Rows from block 2, named by matrix and row number. Each number is 128 + 32 x the weight over its row's rms, rounded and kept within 0 to 255. All counts start at 0. Numbers have three digits each. After the name is the row's rms in percent of the matrix's.
# fc1: squeeze-excite reduce (model.blocks.2.att.fc1.weight, 48x384), inputs 0-383
fc1.5 069:126154158120126095109151051132117141135179109122123149080178145169145073100146111117114144069146157079100166146160159144145153126121136102104148170163122109118116134123103073111093145085102124142119166125056162134116115106085126085097113154075118168177011072118118048189120161165099133149154154055118182129093142124176037082124059117084137154150160147168113138134130107087169042124127091133089135163098111137083134162074143116163121133153085129125149136149154115143069118122113156156138093159120063069146136117140109063127176089057120135080136116117051090145123094166077079126100159127108105149105123074153109148159154195105141130139116169103038076120140120103106150083116155104159103113154085076154023066171177146146140123039105136115047136141141138099131109151119051086145074134072123134096144104124114135108125113111080142116177153109143095098152146129147148126068099107192081130111137135139161135120144147154116112109100146129099113098124090130129132137120134114139110119146097086131069124070060133110154140137127097146085132106146103138114104151142112138100147081081146121134096081126048160141096146119125099138143108129144114106142179123065128163
fc1.6 102:132130116120153066151140120117108114112102126092163140093135095089103123134123159128057044155155172123144096016138144108109145172121143159118077138138076104117119139072135118166077158133099155146067131163105127144083074079078162148159124150123106128157111170122166121089099069158118106079142109092100140139083123177122129092169130093074102157150126154119105124137117127129155197156096128135082133146119102067097143148114058120125156149142137138106130121136143111164142124173121065084149076107098130029172123138103164140155182080151084136184156112140163156125022150131061020105111095178073058141124098111174120177135122149146120115101081098089096133158137107101068169112170148129104080107104129166106081149146136145114112143061113108131155174094194174086123160091070130169139204100152133076149144061103133123123117100125115139141136091152107158118134121123117096107134139115154114073106157163097083155094151126115159094073124133094126107130114113121167090129163118112107111149095166152127138131160126110130090140102134113088187141131127132161137145114155102111116141145115122060086150121095147093121125131124069119109091091095060000095096093126091128108
fc1.7 158:091088109125069123084052105069124116103082131133131133099070109069123110117101094128062088127095143053113092127101114105127068096053105088077087133059090094092087124106121124103103119087117105109128099109098136069092109108105113124094100107119122117084076110115112108103127092082107103093088104093113130124085083107082100123104113066069108083125064132126082090114049104121103068103090108103125100109097108074055115070142080099100122107128134132074123111103099124115110108101103062100116128117115118079103135103109123098126110110114113112081123061125105115102101091104136120094103092107120062148122126079128090091102111086093096081109121104119141065123128105110098089103152076091123082109062115083117124070122123095125115111098135094077141090109083096071123122121125104077108081073096105132068112105140100113119100107094096104129117102075119122055093129104116111108083092097084094072111114095118076120099080075093095117107108115106125111056114082106116086107102103132097098061103119088106117105108090091083112113074113118082097104109119111125119044123109092078100063107120078124116093100105079090111062121116116100129054106129070132107113091099125092136
fc1.8 100:107098130136131088142119094100155112158115122154152118086160118140096154126129086127163099096106160121149040056174044083151120085141086136059143093045129122095112114125151117101060149154147152088121114101102094148109182164102102164115121117139036133104142156057129143122114086127122099159128076124160149156077123077134084116113099148163114115116154133165113128116067136136138145098159089137123132125160103125117090080090084135053121122146136128135139189156169162119139081138106086139114135102110093147087124113115140138144150149098113118101127148075118145104143134137096173141118116138126119125109126184087074128108136120100108113105110128141124081132128102116106143154094102078098153139099144160133113065160122159086134155144132121110178125126131071093092107110146132047131150136064119130025090107118119110190097227080110115087088141124159071160106181132134098063147067104081104083120093128106152141119166165064093103140139175119070142087145171111176152147125076112153080171094076134144164157054134109086131122142132098126162090123177129083159123126119197187152022189077097071138091109127178108113166126104084095129144165168074127110137150153129114052
fc1.9 103:134131061086142113103115100118152145125077114152116153144048126087098132113140157120151117152147117029167130158157088135134122141108126106123125128145136144093152093125089144165065051136126148149124172125164133144056150147150148135114138134114105088090121159142134149148133075103145141115120157131098134154131137088134127153113118137121062095106131118134172128100136136123111141176158137120111100120139099148062118141105131142124123131166120133107158137116173065107065115157070116179129108090126132070097140120139180133145146156114139128098147088107135153087123131148157135083153113118102143169109140161095102165044128153137139128135111084124151163160110134033090037166090123143129151118088071139091129172140158094151172148076176150115068139152125113082140000150093092103104159132113143141169053087140125160140118099110137102128097124102152148137138089059108124130148138114160137097007120150115164142160070133059124106096120126043179110149130103159124161150103135106134115160119145118161050157106127113135134154157131145115128106112113152138077085078121046083143117102164096177094113024126007046119159129120061115091129117135162107115138106072119156088
fc1.10 162:099100098146085100104128120112062124111088119102102106141109108094110067106141061100116125071064099135114087100078089119133106046097077097100107110088124108120106116124048131112097105131114120083081106103133113124094138121080070110062103101121117130085114108121124088123105100100085107139094138128136104103087125100094108080078078113074125084124087095083091124078104096126112098063106093100105124121126105150095100086107120097103099100114125065128132077119109114078099114134084109090096115112098087092085070050117101120033117049100101103116117121118108117093107093100088108104077111116090068120108128113100123099097107133128098118101124110101131111099121047112108135139128071095122122099110108099075115110099093099111121132116090119100148099069098125135100083116123055118112122121096114112119121079103116082096098102131090144126136101130114073106080110122120135107114113124087129050110114080078048062053050069097158094133075067131070082135109100075096117103052097095064124115144140107131125089105119123058113118082080113070156119103118080080125134118122134113120135128155102108106097124072134120077110116137080143047068134112093119106127146110139091086
fc1.11 127:083122113180132148131099157139119117137158121094113106107143166154151136142124163134193168157112109060147076108140160151107128106120152089097101019158135151099107106090162134120118121081054119118103106124137111103115071111119155140116112084142095142132108131167081107129133093095157129103103144122122059098146157094106111150119120086175058151101141100092093141160134083095104078132129113134128103095145076086176101159080147111157118143123099105126072121055051128042107126137109067164110083065155124137168132118127063130156103110129118154064128085134113139070025113111142070107106095147157142102168116101052140118129127103077099082102150097077147114124094098084116126109120138113102035146152136057126110075125149059107103118155117093110136169116137140117150033153085083198141109127107143135149115139122153168066083118126145126104127107127054169142113124105137115113114124129125084160163088142067082111125104113153102132098094110115147139164143144146119015140125122149133122093092081093077146106101147135143114153139101083102157120119147125134127091123116094145143002074143115151104127151091060114083131151124049110123137136067135069089119155133112129124
fc1.12 060:150149135136077111086091113172079129069147076120130000079089140140092080144144042088131134120099114136135112128151124089181137090141157118143124114130081117139126149152147148164129141111180191133166150114119126115114159072101080114107111132142071150080105127059061107101137140118093139127135113130192081120128135127123182096088186136116102133126144094097125097092181131148113084171101095156131115145144110142128106110125072099102031092180090082145110107167077155130105088128105121136103138178121083154164080145113107175108121138081115115108157111131123123096083072108144166138105177080090115111112096155110078111119149159091146110080086117123145095085108076142114150130123030136098195120134151091083054099084100139166109090101102128120104143138179092154121128109152161039083167129134103213157126100046125117111105098180150127084126119104179096129127122085104084149163143134143142178147118107093106123150107108087130130171132100119113079069179140103108088105103111080179092135141158160076087141124117124086116129140106127049180140132094150168124113158125160120080124176138134105118098051187098128074088120099109129105157104108178113133093094118157127105
fc1.13 104:101088108158190132140139129084145156172134085130105093168114145115147098155058113153112083128093085136160088101124071093149095128142095172128099133128116152083115138040135108157102044092134099090051161134148112164097135087104110114084113103129187128093172135124133192146126130118135113171068146152080152110121108115099085085160140089082075066100060106140119137138061200088131035081117113096088150102136132089070136095158124185088118148120168141067118145117067105165104130150125111133104117158078088125066120109132134164113096130131058139151145164082099140054157144105109100084168111068136099162136126109114084128101127145163121130113120153155057121149137134142106134174160100104131072159100155149173166114076137157100115123118136141134119119119054130128085140135130138140130101116173120140108108049141140111017193179097166135101095126139131090150094097109160131161117157125105163043103156110105133137135218172101120129108152121068114143128123146067133128126130127122089119126088174145092064101133072110119143125163145106109137114157112113116118161095162072162128112157086152135109135096166116158105135201085096105056111120120151104149127162085111189093
fc1.14 088:127171119121102121129120165188092146127179089148109144092137130101175074155130147149175120139132160133158111096110103108077138110121120135117156132178115162090130126132132167105130136132097086104120095127126079092104123167115046126150111122105094084158127145117132148133104163135164196106089122098142109132101181086146128150201096114087137041104093123122114116088143102150185056071091136132133102114104116089119100117094130129105051091132091153136155125160105078120158149123131141093068032134093130119065121129202124134102093075172148108135116131102089125124091168083113132133129120190099146169083080094093128200100112143195114139154172095097097143097146081131111191153184126112132113132143167084152071145073161111134114081046087129151052156146131129155115129070084093120139121153143116106156123117116157080093151086143081103137126102121096129084110128128054139143070135120097124093097116114072061091127075064172120168130118114146165112183146081111192134148153126161158067136116166138090121152133188106112137119120156130145050166144084125137128141068108131112090120078140154071051032106138125104174134164150178146157133070133088122085111090099114153145
fc1.15 085:068126142059098157056123163044074133141197152140119137127139099125082166126096141139099089151076123102123056062088113118164112120135119158142071099127061115132103116166070122157127078151068173086078115138078102194063149141097055152108076157141132078113086141123122102060144134118143147094166152135111138114108074114162118119160163173132106089175048142048099181151117096130161121118125183132125138123086147131103130118101106136103136116104112117122156049069051114136133110164183044103110166100130139136164121088073129138151133106102100101106063139096161102142146135109133070128101110128141106095115117089103166100070123094066145055135117115102157098156126117127125112138104124101128099105109109103160138109137166119124142178153154145194136107068053078135126119144147109161161155132161143095080072099118055088159120134162143130111150117065142081087110086137133108171106155144137135078134090126105110074140141149110152149114110147087101083120118149108083107134118107082131081156126087145113117177144143166125114059086098155094088086161145067093113104133103147092144107103182161147139109157152155167122144118109110147110082153140058102109166114085115065120
fc1.16 131:102116101112134102095097090104134097108085091097123138112103118088104089095117114118067099107133093136120127122115120106109081091086087122130093105049113127084092111129118089113099112105109127089122082070094117096088081099124151110105120105085078110098085133120109138121117128103132104135082117096101146103124106129122092114091054092093115093136117120099100104137081085095106091097098076089092095099083116103094132118080073100080125085117102063133087104128055108106060090138114106112118109080083108128105118091100083063142109108114115126088097088113120097112094126106121120142086102104110061104106113092113110079104110106109105103095128112141117106130103076059056086112090052040100088110117021123101099104093128089141109085108106126127105109108108128084091110104110124111092091119102115111098088089127114112094116138059120138092092074083123129106123132128101069085098084120144111084124102047107069092091137082139109093123081120055067120072090117108133112099104079094103063089097084126085083093093100107089095100093111091077103069112103074120100104096128095074100093103105128121118092125068081060111089080132073086106126100096057130121109118109107130096
fc1.17 090:153116142093142111128132072170136151202170069114143125096091109085128100128164123139174173156144095129106121134108148082082104114134147097134106118139160158165130038119110074127152131137150163188177118146112152113124175161158146152097109159066127093094107077086107122122161139155127077127198117102115161093146115119130144116181091108122094094101118133149183090145116120116122096118110123087136155131162148124082122169024094107059126158131093052162053139164076008151121137092154121146132135194164126125108114104090131116154101121084129149062188100144039045086162096142113058117128130152112098137118111168111118109092126128154110123129088141140124131112099173125123093137142142138164088128139143163148123124173124130122094109121046116079103125105159148063118118093128079047065119103126060126120123090153144095028117099153122153087086127091117122136146111158100021109104151180129109105110133144125110098127104121099145043115108105139114123157105128178091099098079109141121056167133184093113126161083107100097114095091137115076112142129103106155134130083131142175147163138145172097193074122117123103127105091112096107101119153107099112127079101138133098089
fc1.18 135:054121133144127111160090114082123112156110141138058130149069125132079126099152127118124115123084075000108128108105066119146091019093086083084110123124107114094125083109075110114109095151074122130114114150090126137106135106049029139102161113118106077089097130053137128140125130124128101133138093079110105070081098123094094113094147068207128102092115121108132064141121119121140137112145139086097195101159129110108137087145179137124095131109070147121113135131134110133144111073140127044100130131141121127142134101106114145139096143098061132107175122135115137122162125128127085115096065160095146129126104111128100178117110106066164125103127152133104052101137159110182183168159128079127162162012143104151141149107131150138116151071103137138121140128071089106078087123121075123149084161123120124116118131120078106075148096150075114078136157135099065106140130100141145133127120105105144091085103114112161175132126130137035090122147120123149085081127163146124098132050108113114134121151087146085124126059128151144075074165119137082128071125136089094134085096131127123088081164096088094117125075142140147134143117063137140129097147135109137132099075103099065129
fc1.19 097:117124162142089105136128056110120098097098141144104140132075117122096108091163127092103150133124141076115105109174089138127124159077159116073157144098052157117076118133135152091089136086109058109140160096063105067171037076111089094110121128145129112143131127178115109108102093139144154119138066121137124139179129093088090121145124052059103083154160075148148160101128076156093150065126135141152105091103154138123123119151111154138171121115119141157174103152042125114103116087112126156125095108121164120054125111065139102092152145142110173148107100098082149073107115158137110089126126132130104134149119089028144098141088147120132138076111129076144097145120113109071149144090068094108174108069154108139126054135134119133098045132110107115142131135174138100086131072131091085099132115177107075065095127118160143080134085094097156083185135134153068111131139144130095117165109080051105154155072158117070114170160132166136147113099094156101101059113093069139160148134071147142086086067103160110117121186088121102052129146122130123122131133111122154039173076100116131093115146085084096114113131169119104149081122115178094163113163113162122065124113100126147098
fc1.20 090:164161161161133124097086046065129162146108094103095150157158144122114163140124097112135090135112146059107129147136060154126164127033112117069068081131132148134116052156132092163093104107118105141074106142092151013116130129071177108147151116121161155125091108121186137072140084079135065131081138057155154157117141144147113166179106159098102173145155140108145144108083136117134131150169104092062098045143145113069145127128119133122090079140131168143107167156085123104101155112147074127107181110177155177097112110156152106145157085169144110075110100123026121072092081117115067111160087168146127134136124167102168164119112126099099143097157115160154141093116152069135147154118138148165106127081181119148154146099161176088111112124126156125108091156139127162129120154147102088098053123142121104096133126136153112105109102155076023156096164112149158132143108066139092134101121187095127089130126137140093149151100089137110094177117113155162179086005118110143132139113084135136100144142112130089138144174120108137074114112116124119155143064120110154145037113138119054138127151144097131095070134117095085145094113117110120106167149158133152142121116160146115134
fc1.21 086:120072092131108095084123135084138127078119082141163146131171153094143053118110161092156130167160101153120157132129125140148102127095069093063117132094122125131141109091094145118131099121088131122100127159118094099120118130059158100140104124095100110110142139135083135144128134112123103108107089088107123065130127110105059119064132135096130070146166137088138139123127061120125094126074103121090095114097130098172188140124184121159082079105107126086103068106115145088116116091118077123152156110158104131146144074087126072091128156130138179142109109105101096141155118144143146125160152110105142099121124097110101109136129105072108106085122140105064125162121068124139079140104144143178087113076092107152165142109190103158143096104114124100061085159083120113179110136121104072104212079120087134141096028160117092106123141090107098131053077119096118121145104087102164106093067147105124161077104095115141158116095147100123124051100107107134142165105142134117098123056109183105105080132141049163035126129135118190093090111157068057121160154073083046100064117114065124096073086136071089046066101069091120092113161142126116091133134097126114163128119140124114146
fc1.22 117:169080118157088038158129128138138144126114100161119127154105105097100119131112143123005071097109140085144139128114117091132091116032124133081145155031113133116122109098088123127131172123119112146163122127104106093162111049102116128129134155111100092169087155139112162127100111109113120134116119137072114100144118075107125101119122056145145121100045133116095070147068164118095046148123104114149142131045140087045174098125119059081077122142151109079096061163128111108164144153115127100104148076098085114133129129149130121115121119138163072120184112063090131118154099111101116148117094118160091100145098090159144076130104109093152149101139074135162090116129119137147123150129120112157153141115155122146128067132154137085099133142144127120114092136102117114137155145121114078104130113045140122104115085129151080077121135100060144151106060137160102104145145128125115090142080126069130080138077175114070138141117087103089125138121122131122127089092123104154099157143073047133094096032130131077107165104021148075099153073141096029112120153141117152122056087134172126150134124115134050133109121147113125135095138153139071121102153109064117119130134143135095106
fc1.23 056:069107131082112103194100047117160138112106131156172143117147160166080114078166099117121140154142096153127127109170138105144112136123163028123143134104149130164113151135090115112147098112077028158127128102161103132102149116173157207114195153118138140096144096133137119080067122036166108127078121114139074149167146114110156056101176135081074073142116122092142145111098156168121119142157128121131112104085114148102164152173141126134150088130076073134185105127101084109108143032121131084076108142110082174069116109083088142123156088123132120148135078126143142109167086086138091098129107174098100069129122142118093168184136137161112167076144108165109143151120059146118103145099160130145058109130101117083156175162149148119088068166145131151105128096126127167159105126117080122071092139142146105112137175154143141083071139109130163138144119086186187174118092162158078138124098104178070089114123050160075125135165049133103117130089134177147095157071110159149100150146115092146155168127164104145145100135113198084088140188139096101164130137128130119129150085117112100127125135121095080129123169104121114129078101068124113126112139115163101059073077167117148143
fc1.24 062:130145160119110179146093126181117170082120069122149135126118109114139142105123115141109114117127147135113126125073106144127111158090065129157132124196061133115118155116019103116078109131166095143100155105113162105096143151163130162138132106093077119125139100128155145042098049129110090096162084124132131113144112090164098175137100113122077123116144117093095106134094121090104168116127136156126024110078118138090107063094090128146105143098089151197095153110120107129136093134113159119074085102105087105104148122120156118068101110085167203087141056082092089144101138160097096102104068138122074071129092169092169170127130108124127120119140119120116177147122164123118159154155173114136084067123146103067155090107126079152070164081161168094128109122119109145106112147177045203164136124086170070169104108132225098141131088136109162190163130150101124098096122137151099104107137134119133120071085156115167125148048134120149117106115075152156165119129094125086063162129130114143176129100143143123124122136108171084158163138141196083111153100100077130175170071072100099107138075075164102112170137139092127134167125067141090177155107086152135082132102124100107090
fc1.25 097:131118153146141121085146192101106132161135138056158138139148141106095104110107161119075129043085069107153147114109121130163135061129146127075134133083136115018135145119125094077143137063086105143132072092106154118168122075109124124093145135122072068109066126173130129149099106114139090092144137120091150146138114154126079081177114171112137169096151090097146101125144112137154100119115159025139112155132127119154166158105130076100114114136093166065150138108112088145153106090159118146111073112085157087146112049060090074160145141096127130053158160126195122077165081116171096123088136143073166134138103112146111125155147133108142158094164111097120048125174130138111111054076121097070091116136077097072134084142151089117127060056093168067149124118119084101089162122141110110108075131133102123154112128157144106051121149094145113126112104150098124073139103123161125120070097096155130102120124123094120153058092105146143127126113074124143105098129129113104099170137119035180184136082137148175116119098111144148111090114088100105104075137111146160166126085124072122145061109177070113143141126109095121090064086129126120158122128150103085098170169136096104142
fc1.26 068:133156103104156188131150107148079112138122144066133130126179035101162166079084115179117144172121165074141116145100164101063119097147172126102107109097130173182116122013137110119185143166123148136121144160121151139119117119098116140112084100022101127148124093153144122137128142081134189134098147132204128105060135145150074094097134182139138125164124142118128090177075102152082109145119101152126114160103121083103142177103116186075107076172123122122184087146117131127094142121196150091184157123123097102121114101122122148088107121168160182121119126135047140126140034155142163083128082135102171126163164125070058120102085121103125124129082131158148147128028134139146137120150109119165136123077118139106103069114127101137157172094078087130154146101120094126100089136057154117157147101131109140113105115123149129076167131102129130102141125096187105114135106090097185138050029145118130166093082115094119172118069128140140125089142116062043164141138131137131118122096142150183114150121134133079102104107134162147110157166122108096100122068129104171138156138155100065086168073153096140150124156096154151093160072118165117138130148120099185114106136134155168112
fc1.27 082:097151104106154154104130064108139144074050183131096129165091081078141063148083080117110198092082171096130108128156088074090102127136134132127133089072130136146131126027126139088139139112124165116129131106105124165117085161146064107130108136133057098126124107155128123180141115109141135132162151164104127193155087119125182178131110099092125090089102159098106119124147062074071183085143129086127122111158182116163116084130114090209171151169149129073125103116075087156088142126119153137181155122092145074084149153076125217077130120181124124109086087148080120098126107103122154122163040057112142166135134083143131135130097083124138091158160159081132111167105140073128108139136070150068123119146148089139089145122148059112106089135103082074152102124158130169102126112158131120173129146137131108128166173172100145118098133112120131078068109129146130105134148083145148146079079121139084151148092105086134094090143153114063161074109114111150112079126175160071126132134083103078166110132131034139150098151084100087074134127121102107112140140176183105085110083143087137145148068121123072160127135159185148133062127147126150114091138160117123133116101132163130093
fc1.28 065:103084083145078178119049107084147079113092152182123129090106108159110109154092123104137097138057127149127157075054056151124098137073153089074099119133115121113134124109119146127108133168125131094135094136149088162076167100162076105072093134146139107162075098156136156035109099128148124109130102134128137155181163124106143160115107107101111043100124113121133142072140072119090157157140137060131162086082110124123095115120060119137147146138114114136099180072158139114125118171163051115137138115150171133122150120092104117127130105158130143067123105153073163087159165109112073118100054108120031113165143119105098113142133053095061119132132105061129149166137091138107087137063163087180133100126168138083116133105099090117116099128081130114141094145090086147111069145103132076131087096097105123144114142125100053126089166117134118107175146171165160145118109119143157121101169141134141103095114091114143108061162109149130121143104088074102066156084108163095096119169088152171101096086125078113134096119118154145173088076033058089080162153162107115127138151160146135132184097138137142070134118085140111125149132114120112095070141132059137114103104080160071108
fc1.29 076:155126132098139150152061095083108103078090147079135144125077140124123116110081106147106159073050112075098067136095134134121124123106137139114108122142125090115165097104094100099116110159149092173143173157139138057052102091157075080101080097111139161112134123133156087151076109126093184152106147143150091107096129100112170100115142084158112122129096181091142130051120138105075116114144120108129122108169132122090153142133122129110159100113156117138124139129129104132114136121082112128130149127124145091088140068172123106148086098117096069121039038147159128133131132124194183092158073105099057073098131116136172078124142146102121126159078131105191097111134125145148166175163085170139171152162128126159132159064101076110144131121120108132077143140087052123110091135091082096113060150134138110150115149097102166116101107151152109137138177103150136077115111165141112136068168094072107049106030140117095047175123160116125114113139137167138112089066125072066141152133108133082106067156110101162157175125122111121116110107127118124040111139137134096120159118101154091096160061113177106094090085112143113157165065069189100051155147118163115145110102127154086124
fc1.30 131:094077109137051113154170107087097106146089114093168151099065081127137092144094126144091170113066123086154109147104092120143147059086093105057071074108178106122094113092053104109155099086142059134144060130113153129148089127116090098140053140122112101126123103115154100128116127067105106141104075111114045142153127144074111096092099085100123123084132133130116107103117097104102139116122103148129084118158124092095148025117112129132149143126073109151126116165106096118136065079102118104149112073065071116129165096130146100133023107101159093115117090140112118150196100132152139061131152135058131133111123108125112097124107105138126121095127151103077097097115095178148131137145126058123160114070111057086061085161160128153127139082117076097124130146136088113152149123100101038108162141076108115124056152087139142097131142135083096094105116108087140079112086109118118128085111105138135116070140125128172104141054099143112125060123123116150148135120136157152058148184101120102079122129118114107143135112164154137178112133137105126162077107160099156163091145157078124164062139099060179082139113050113135139120160063136155088162134137138137148087102131138130110
fc1.31 085:111121144172121139181091096087138120136144150193128135148152162145080105133148110124138070125124090144102133122152133102154138127141054114181073119177118150161124116118096092139113105141124102160112150180146129068133129131131112118104105127184098120091103126122110088097152140064102109105106111103130123124144170116115093115119117123174108090155111141060054143111121142157126125096159112128134161107156144084176143130146165122103158159119096123045124107181102089147153115112101119095125121104178123153182098101140140094126118106082138064174108137110124152063100126102048110139102040136058118150097120118111123123111116096096141099156135134084147172127082086103099097154092106083115135148051174150083111174036166112111128129083089147162143132110134057165113162100135136111101166130114021150140151112103150155098118092130115142152143051118148133199132151157109147159078108103134100072052136115154049155101091172164160119060068056103138156096116101122170153129095081046163142108091167188128139150128086112098097128137146140165104088154156146142107130075105152150113076097134113124090172078059164039150169130092120118106143122107163128051088131187100083146
fc1.32 085:118100068164061148135087105067121136149082127152140113176102063061099134128101157080166123137091136123128084144072156134096049155170096066193121152139128126089157122174119135088115096090123175097130119109130099124170136062100067113167126151167144119074109124138136111128153094102046123099109125142189118111072126156078088142155076118202103145085030140152104091121170108062086081131111097102113145121101061100133165122163103108125150107121174113104086097042145142095139099136095090151122147158160170132154099182134120120143105049155127122140065136137110100128123112144098102109116127053106034160130093125091122143092134160145138115072101158124149073093066121103084117118124156097164106120091151126109074174071093076113124175141089094150128095153069117057146112140051156127126131129113119102162098113122074139104118102081126113083105197127127069101190185130126146063149067140127150093062100121150141132165110094143120159134138133111132144097122171091123126124118132102116166157158156131147097115121153190109142081062107141138101166140146130144071081119142139077105126118131100115099163135139151085154120132134166119143133114139133168180104130138107184112
fc1.33 062:134082130134100114151060144133142100119128150121104117142106083111129147128090174111162162159118132097099139179101075134117100143097081071113110111182170136209096129121095152123085179133078152069133118140080081104144142113115088099131141110159124116097099102146152109108121065176123124115163149090136151119102192144144009107080162092086073083116092091093064129112100162099126123067092089126144112145110103139083148099157149094070112114106126110152116156132152090137191135142145142113072109131107075150110093101102120105108173105186097080159101027075150116168106122175088112143112113156136128134109131165127126143067077096167120176128169180080099136176113144166067116094141145085165098155157116075131078143071137140158130135130151156147110108081123159098117107124150128092122099110107122136088148118124078171138127117118105126168121168101090079143118096151059168119180140105128176077127084125123121133112176123167113134130110178194119079145148131090087076099095138122098116059111131184116139138152157090125109073100134104125091076156155060125142143079096105168115141133041146134088070031117106073106120050094144118123051113099138138120142103077137124142
fc1.34 075:102135144144168088127093123106157183127116044108107126115095135106096110111073117115145137080118118097122096176123165129105148092123135088157136096181167077106090155142098171154103137149116118098099087075166121139169136082095076111102105078135114088112164035136127126155133158156104166126100109157164156062100117152081137161099140179151132109149131138105106099136100169119144123111130110059160192112093123154129108231131123169120116112068145177109133115112112012109144175154108132110155127130092072134151110143152130133119112123134163093077091078132054134065067106179117129113066142115080111133127140167115076099099151042158136086125118135117124130096150131004156096121145122118060084117117116135111174145081117130121157101146130113053162181146134161136098152145079049104163154139184106120106150127131136113096105058127161188090091053098097149095098105167122117148138118091119105143151137140130027086134144107076190105129146115087169103133120088117091133113150132155115110177133155134064098087140141122127081113162097113136145206146165144142160140098132125125121122132083117072082112127095119065100135137179127162113105123153135162123103123183090144110
fc1.35 102:109148099108113042119138112149087137198144055121120131121129147075103072140097098115107116141149158099147170141152146129089131124096153051123093105087184090182100151068121092075146121109134133137142144148121126084116091145040146123126105125087108073094121051116102128081129048088064139137115166128148133031103102130100104108076093137126169053087147127093126147127145175080103099159127086128055070168107114087123089129104133096084066088117105154085126104066147163127111152096119179161137114114129134099086028082056117091154114172137120103090112093103062165142092169071119115096129131147080088103163084113121185110102132102094074110125169127143118122132150106126174135119165104091121118078126084111125119098171160126073148067059173079128101121137111088079163099143070098074139106096103120119117074134135107113133100161123121094136145145115080120110149120082098095120072083107105128104103118148139106155182114087155143087126139119111120102130098106124145166126172126166061105068110127107097127080122129124136116121151161087112116152127169101104093082084092084120164158121113082109171134130110099109036097117112134113134096080092193112134125128108118113120
fc1.36 114:180121136135120077119116111129134079142105116100146168156106105095080096112129152132099089098143123153106072126148106151069135171131126164127108103103094128089103106088110124099157158095112042117086066031102134113099106131139098089130147153117109105136120181105099128080176149123102221099111134133086144089048063097087148139142098209188111145125144138164111092119102132118115188112139159146109087108133061101157100090114058082080136138122095112113118074132114150149121080094119143076150161162159122064179111143105125064114086092098136133107113133119032103114089049146152137081137128115159128079131121112092163087109146121134117093126094150129107141102116096115066085091126090073065120109135137110196132139105090086123113129113146101068119160101140153101102074130131092128122090141125051133115100078087153139102073097132083124106111107092174158149147144107145125150082130073167074080105123142133105095109093037117119106107110061172077115121097078130138112121099105114178128109077143103132157099093070156169083115104116122167111184107146142098102121100057129047134144123116094104143123145136099121064103059175102126120137135126075090080109121106091143103
fc1.37 137:119116067106072118107087112085068082104134114126124121099122071086113097118068110082114112131100125117107116108102127084097067091135092098127137102122121084130144080113124131129132105094116105124122119094143140104086083090152133113126132075080126099104103053086115066122094146091091086102081090112128148095125090084100129134105100105088127076142141075134136095021128088026100066080111116108113104128095079121103137112115098096051119125084130095097117110113082137079088106126147130097106133125115109082091110061110090115097083140137114129075140126082113084118118116103128117112090118111121082104083128040023094096118086074104127075118109119106129094114096132091117123116103075111122093084126090139105111120049130128121125108126120107098103141097103096111099096083111096109122098120143049088120034108056111095112112117054079101160059089136034098129106088100143100104083128068079101095119109083127066107129133119127097105099094109098112069105073093128102125123080097109069109089130130061127084101085112135113132133116116087127057088106117129083119100129119087110139113066127099142106089090128126120126075132098109123105117100091125136114128119135116086091
fc1.38 084:117045126109135093161120065144073133133061071117111108094098139140124119100094060119053165151131081112099116191140072162108129146121143104162130151090130071126088106119117073118132136096140105128131110101158120064115120125075144106132114109122126127115177080136105109124075171132159083148182145114091101134134102163143128159163089112100139079042127105107115159090118096094137130132107126121107103049175120098145084112122135101129072096111093074185105102143115136108135134129103119055106052129169155124089103099110085117125108064146159134155115133125084075121082134068082123122148128087140171100087105072139145174113106102125104159119070140093127128119140102118086112173054100064099128106138123135170140107153135137114095093100121075113090086118092096146108119076157130128108122116099083090128065143088118069086125092090103129092134125133126123172159072079082116146114085092039125094133127097076165100089086157098055078086099105078116105115087102106100074096112132144170105107056045145102106084121202068125085069132085110127103068161103143125133113116079067156139115155100123094089112119159118169084094135131184100108135094150137116095107112097154141118
fc1.39 074:118172134143091146148097133070085125098135104133135102114110105129132136073172087157118162156150104073096094134143109119138111096118124044089100093145106140143166080139133132124186121134103101127164147164106205167157088108110097136111129114103028056093093117094121170160106138076091129155123122134110055129129080117132089097100087146157071147151136106094138073134099072150047105134117171162116134184113115123064107184171107098093103135099147105095169128129093119125131126110123124067177117088017103178119086104147125144126070156059106103124073115135091133144107115152106082151132137047135134129147118115176105127126139138106159121060101101118189111128138164038134124139127162110131067084074157133076135116091127118116130082133140020110101124144132140108132117131096113094154115089082140134088170104164123144089131102111128101114139151120081112138124139156162121092122127126109046168138120147151131093139131154093087124126084131038139076114086114137166124108076140136130132136126093061019149148118083150086078124180115119127120093092144147072089051140128164099098140137086087076161186152148108153134151126126119114196101148168103140129127174107120115147
fc1.40 076:061086175177140082150098181115148144063119121155058148119100158141137145142134130160087167152116148154110136108126170158077168121143058099119130129103131195096141158159089146113152111152130148096149078073151104126149193066095082116155132136109160075111132051135099157119144157132129099137067078126165114152127134132152118151124166005127110128188145111138104123087120156129125182138138159149139120138164148119051106127135126118092111131112133119159161134104127105131141066149141108140107050049107159150059104105147146078120126140143148143110119131142104138133108120161146108162136160039092105108129158100145091117133132167109104130093098157092109103092121072160127120159060164075064111107121136081091080176122131157117138158156137129075130112101154144133103114148147104116084094141105162125094161126113153145105120188159111135162127130151052051124149136142115143131059120051104132134142168075164113129119118138144118116088132122134114092128084086147174152105115110063167146110146052088104119057148124077110109125126129117154148120105105108090175162139155079090111147065077094189159085115173035094110114095125176053148118135131110147168021149096150131166
fc1.41 063:061197132074064104107138136096147048153113130100121122109113009079170156145107122091074182162147100142144098144133136180137159135145070103117094114126124098151116120084111170148228114146132102100100063105144130101132113126151116124108130130173105060175116147122148162165149179134161139137167134146058164089115157158099150117125077071103148116137115147109126059118132125112072157119130111168190207108157113114130108094135173099125132129148149157136137141162139103137115192103108093143167056100146115128125142110127077108103108157087156137162102135122114122079170116155129120154086142159130178115166141073105118102076100077157143075138117152107126128139197138122131110132108113105120124096126123138169167096143125109118118022138091155073150128059179133122102067075100091089112126102109085121171135180141133103140136158109108130091106146100129080151155151085139110121043148082089097094101117133119092109124089163129100093093101140117141145095122092181089131111174078102176110159140118092112125071173087126158143095107109091129114116152125131139171064125169122166129106157142096093157140119151101142115159081100054172111130082173019081128125096133057089173